Rows from block 6 of a small CTC audio transcriber, named by matrix and row number. Rows with one number belong to one channel. Each number is 500 + 25 x the weight over its row's rms, rounded and kept within 0 to 999. All counts start at 0. Numbers have three digits each.
After each channel's rows are labels from the 100 clips, of 14976, where the channel reaches its highest value: "loudest" is the band of the loudest frequency at the time of the peak. Only what is clearly more common there than usual is listed. The data: short made-up English sentences, spoken by a formant synthesiser in many voices.
# convs0: first width-7 conv (model.blocks.6.convs.0.weight, 432x288x7, each kernel summed), inputs 144-287
# convs1: second width-7 conv (model.blocks.6.convs.1.weight, 432x432x7, transposed, each kernel summed), outputs 108-215

convs0.153:488487516539469501544492458535480481478480473530499528467478522453484505526460508481496451464470482503511517447509497490487467514494498500487470480469539449529448501521495510456543521503482469453542508501515481503531502521511452502489497516483536455518418505523491483515480485535507507525464532496514463519474514494511470505509543551490459467472453499505491519511497557510467477485510500548508454459535508532438510483485511513527498
convs1.153:451509486451508490471531460469483539501518506490496527490534472512525516508467542506496498467513511506504458524460511495497509477473531481528511456485438535516502502521511494479503512509538489506501499492472526506516521479519505436495465487507469517467517504465493528530469500531519489446552469541476496491506526451483505487
loudest: 500 to 1000 Hz

convs0.22:529515490487505492502438509504479478460500528523420503448483499468455501473500491489474510463527510525498545492464513506448516447453492471494506462485520520514488447446526502508520494484520526498508526531502506510496506554477498485507520489496484464492544472490524493491518467520502518520489483463462482502463523457527472474533540477499486535450506478498468495501492496485521490472532471523513504509547476543468506455520467546502499
convs1.22:497455477520475464495507468488458451493469490474500508458465523463478458467513500506514526541538496489502532495472482513446515469503515508491495486504488523515498500506460501490459487528538468475477497465518504491514487479473517511400506486476482506492489494520525460501479553484501492510466526541473477490481514510453490469
loudest: 4000 to 8000 Hz

convs0.243:485474462514509457535515512496469467497522485486504510520480456496469494526490452482444483489464466480480477448533479453501494495492524479460475501516455507468503542508463468482528523488481535481483524440496453526517499493466516496487512503496471502505504460513525509450431464509482527499490550451499468523483469515494493487511510516528485533494538505501512516523460515503502510505474513497490512516475474519521504505547509546500543
convs1.243:473469518511509455543501502468502492532484525489543477494513543493470513516488522491516476510505484513496469489506499505472461527480473509512452473469500514562480512525515507527510527497510493450520458501483494469492508477474498490501516510513491491531477482512472487487518519454512480504492472533521488521489499483521515466
loudest: 250 to 500 Hz

convs0.409:476519496511507492568522525501547491512506485489507499457507522531507463499484472503479542520503509520536504489493484493464492521457504507490486481518472497510517492476490536533490499459491511485530482543507499473544510511534458420554439537517530490531480521447480517495471487494501498501507523515471458513499515533531481515579494484465550480503515536491477502518506510508508478499514488449498470458494473531489526518483488513495540
convs1.409:509478547518461483499459537531517497498482458503478480490455499494514488477511522487456525481509494516510497515479463485493469557466511467492518487493513502536513525454456462530501479515502505439525540461511523534516481483495471482473466454505478494500551504509419464532489524499501502483546493516511531502478506496521500483
loudest: 2000 to 4000 Hz

convs0.25:502513504504523505478498479434488501523541471505495473472479510489480514494511473454538466492498512512494536544495509518499477479492505485509518508508454522450493489446499489536502499508497535524498523436517476550505484537511500495538505478508507451466517502484486528500529466495476542470443496456538502491491507490493520476496468440496547498482508523496483494505543500541535500471516549488520484536486479531495521537551480515465515
convs1.25:524481523522500500532475509504471531481490473510468525483494467495475455456468511499489491466535508521511520468474520517496488511458505472547509490511504511516527518470450477490496539519514477517477485482467503512549453489479518496464507504493546472487481485488424494524504529459486512462491509524480492503558515484507525528
loudest: 250 to 500 Hz

convs0.5:484496488472488457459475475512486496499463516508450446502472458495440507538518488486498512518470468441514514529450525506508529454462483490496491509493492487451488468495523525468483511504431489505513491491496497527488480494463521525464523524493536486532502469522517496500476456469500502488477527471467496529451500512482512448514529482444489465498482484423544491461498504487495493467493481454486511502517500503520499512507496537469490
convs1.5:484470511461499489498526554504484499542510499487463516551481506505493492497522537480513500494504461506510504434493547544505511514491461518546504465493486500475503563482481496503457540530475516508492502502457477516517514547485470518488544517546548518499502505524507480448535538465476554491518468460542518552466511475521552448
loudest: 4000 to 8000 Hz

convs0.114:544536486485519459508480473516466543517472485509459513456469465529483517512526505493507449493486493496516521478472527513530472483496491473477534528510532475486493510507472524519552493525445488529484511503522523518438514514492475534508523505554469506495494490462545551487490522469523483557518515499448504532472514479501496476517428530523515533487489502550523525491525503527485489506514503457522524527556491501466470453493507534519484
convs1.114:494537504482516498528473520521435500531514463501479488502486519487530491457532467466483487504501470545483466503481472488497532475463473465460474522492531492453466509497498496504507481541526514487501488505524496501508476525460481480489492537477457538464541507499459479486478469537537533506486466530514495496501503496519483483
loudest: 2000 to 4000 Hz

convs0.145:506492522493490500519496506525512538488516510472472472496526496503558520441494460492463465474482472529521467474496463463554494477502527526455502476479502447475499523512505475458484490491528509432493519511468461515551516468522540527485491479511458507514526519521498500492535505514458480518503482472488504520486470471519519542493505510519519511484541477491521519471464479507474511499469474521532466508504503506512471502506463482562502
convs1.145:527502501454479510473496494500515528513514515503541476478534467521549502501427507527513489482498509472476501520527489486527516501497447515517509483477502454504503504510499533492495498500523473525495516566483462487487497456525512484527517465513557539473503528540493511540510467509516474455509486467530508523456517499496466474
loudest: 1000 to 2000 Hz

convs0.26:508491537462474484486489445500508534502502529486463510516460515432509497442462515456502494496502497498485506525440457462519542475522518438501521448504515472478493504468478493475474534499536473481480467514527485512512502466535468507480496434492452503505461502538517477525501503515494504511489477464496514534525542468483528488468474478464499504467529483479513486473499473526487494473531495541491478503490473472490472490481469519498462
convs1.26:470486502529457540493565505490513510524557509469430538481513486503482495532509508450504507502508512486490508546534536512469508513534499525486534463501471487455475508539496525516512498482506485495519478561497507509462565496463474493507460517498514505479491519489539523465491497560501556487481476496506525508513481532469490484
loudest: 2000 to 4000 Hz

convs0.8:530504486505531496501474484518484482465498513469470499537488458509480543554492497504506454462485470537531509499502490491522493498453484476509530486525506465465473462519520527505521552486422480491507484492467513531497479511464509543512485497517476504519473504517516463529512513510531509545491476511480493511486489539501501507499427510505484510484506491478518539523507485477508492504501514518460504490558502534557521506491503518465516
convs1.8:514510499460464493483458443487477534550462518483482460501470469537534518454516498466558499495489500473540534470468502511480475514440457514461521500448539550500468510494473457494477523493519484508478516487483499521566475504467497482502509496489478526498491535485469457499507521509481527503530514496527519446481486504449500485
loudest: 500 to 1000 Hz

convs0.364:494490496514472518498491470536513481470471515516449492479527522550511486444449518453545454495497494488503492535468517526528504518511495496495487501516478491528476487509477495504489528490483453525521506508527479507513531507507493514500504478515539512482529495462478457519521462499516518500563479426508533518505508537500452471456443459506541517464495508513506459526509496503481530465508513471526454501534500490470450487474507535554515
convs1.364:481491478481503531546482502463484506460520475519483501510505492505505494516467525488499537507472494440531451522494489512499504506497494484495478469469465482494497526542525533473521485487505510550488469454445527534454493465491506448509500462487551512478537491509495504488457502524477507504494467468528511494463491507500489482
loudest: 2000 to 4000 Hz

convs0.100:494513503476511489556526505480473509503492521517468518448483461474491477479455485536468491512453489493489520497490496503484517490492490493491530542548469521509476504471456520532552447490477526482445513476493519521475513509518490469491537505496503497535496463432547444455505484507496494519468504477539521471488530517502493491550476499537509499525473510507519532487546493496508533492474513478496472487453466515458491494462494487491532
convs1.100:514512451511440479510482495511494462528470553555492517503524514495500518509504488491493456530489504509472494523472469474486495514487493491517497472480520478508480542485476479532549496504529534483516504505488513483475442502500481514490490496514513519489479546494472487496502490515475490506538491491511499463462511501529511548
loudest: 250 to 500 Hz

convs0.151:536531505496530498520484510515517487466477522540463501482488486485487476484483524469487491496483487478522473474482491523511535548519449496475498502505478513499486491431547500501483470501476469523506492497515487469498463510510523534511469466499523493536476486500481522513519450473563548475474545487463504438512525470483510454487514485478512519517489496455491494515524509519491454466495525462487491484500478541486496489528500516498488
convs1.151:497487464498462508504529504520481498496519515536503530528492539492516450511497487556525525540473519526481500501500512524508499492523508522500541462493501496529471541467524498532495551495443538511460522520512482510487532536490541513431459496505503494509501511487499475458516505517530450509513480488506519511499533489507492471
loudest: 4000 to 8000 Hz

convs0.112:485507528529487507535518473506527465511487454532476488478498489497485471505444484474524492512517492486508499515501523548483500523489521505524471540509483459515508529538481462493495542489490491521510514517535504487494490504511482444504470512513513512515497472486475521477461496494496515487555534500507489518500477533475496495508500510485505494478467563464491494514512492506511506485503498425542433475484508478435514481475485535509512
convs1.112:546496462520514493523492502495486502466507481457500477528485475518458470519473476554526515467501491473503485473503499475519528513515521473497540470466464477514477488493524535491508507468521515490509486475496483504514518485454524462484505484522499461457520492533516484550460520514507494481526521495533527482482528482501473472
loudest: 500 to 1000 Hz

convs0.109:547533479467511493510500522509448508474514544532441504493481526519454498467494473501530505489526457502470528490516535493509512475509527477450499522501503523479461489527480458546524502504495509510510475485477428505538534520470485502529444537464524490519534470475506527515438488488521469507491496520518494458482434474493480518542492517515510503499518503489494469491512452492517514499492469504554510494537476523502492473481500506488477
convs1.109:492494475472549503516458506502498495501448485503544490478518495517496465493537487474510492539500491473470480471503514531495510453476493501476506497509525508471477489505504543495495475526506550524470507505503511517529438517493510447497477545483514463512559522487485443459509529476472519519484490495484535487497482481487490495
loudest: 2000 to 4000 Hz

convs0.14:523501493498484459491508477502478506520515492521465501475494467497500522496508464499467473495500496449461523511458535492494523463462475500534511493464493509495452507462523514461505489511506516533476533464494490508455461502510478551486505500544479445507526507534504533536481492491516535501493523469438526507458507508512518481477479484535517501533484509446509503511469481465485467488501503513492480529531487544502509488528505547511494
convs1.14:447474446482536505443494507517468510535505493513480473520515511519462481471515478501512518466499432499507551519478518488520478486511567513509475520493536515496525553513519488544501495524507482453534503495483459470490524495517534505464537457494480495483467475537489513500534538484476521491523499500491471487472509477502491504
loudest: 4000 to 8000 Hz

convs0.30:512505462497481485476531480519493531491506534503518520455497483519507474453542490511506519516476491490480489541449506459487480491438462507509520489483541511511487523442523534536486486531493498504472492446524507453470533507515458547513530494509497494539528517482526509512515511493513513507478509471498526496475501488517507508489476487523476490549482499457537468470466516459499506512489483485470493529516473521511457511487510498498498
convs1.30:479483488485509460463506469526489507520487510559490494482478471495536501457507462518492515492490473468477504505522482485443468524501493528455473543445537516495515533478457518511538509474471462486520474518463486499502488456495512518433492470489513486449462489493545494468533521505497492483540485519495481462484500510479505502
loudest: 4000 to 8000 Hz

convs0.132:488484557488463449484473506495517505496506533519515448507510505485531481477480465507481478494495440481466467490493469504504506478491484479457450526510496514507533506515483504466469532485533481494485506489470524475510497480477506529499512527520473463554510489474524501498470444464565503467521505481510467459503544501514498493502481514490497435530555485513483503454474479488494501532495508482516468456500513503482456505471503531456484
convs1.132:501501487529500525490521499512494510501546483508544496525487502479527498496513511522529507521469477473486546513520466487528465505500513516462508489527474489475500507520476552536526494472494541507514505520506496477509525485504491487467495486506493496464504505570513487482479466510484482439506495500512464512447464507497456468
loudest: 1000 to 2000 Hz; 500 to 1000 Hz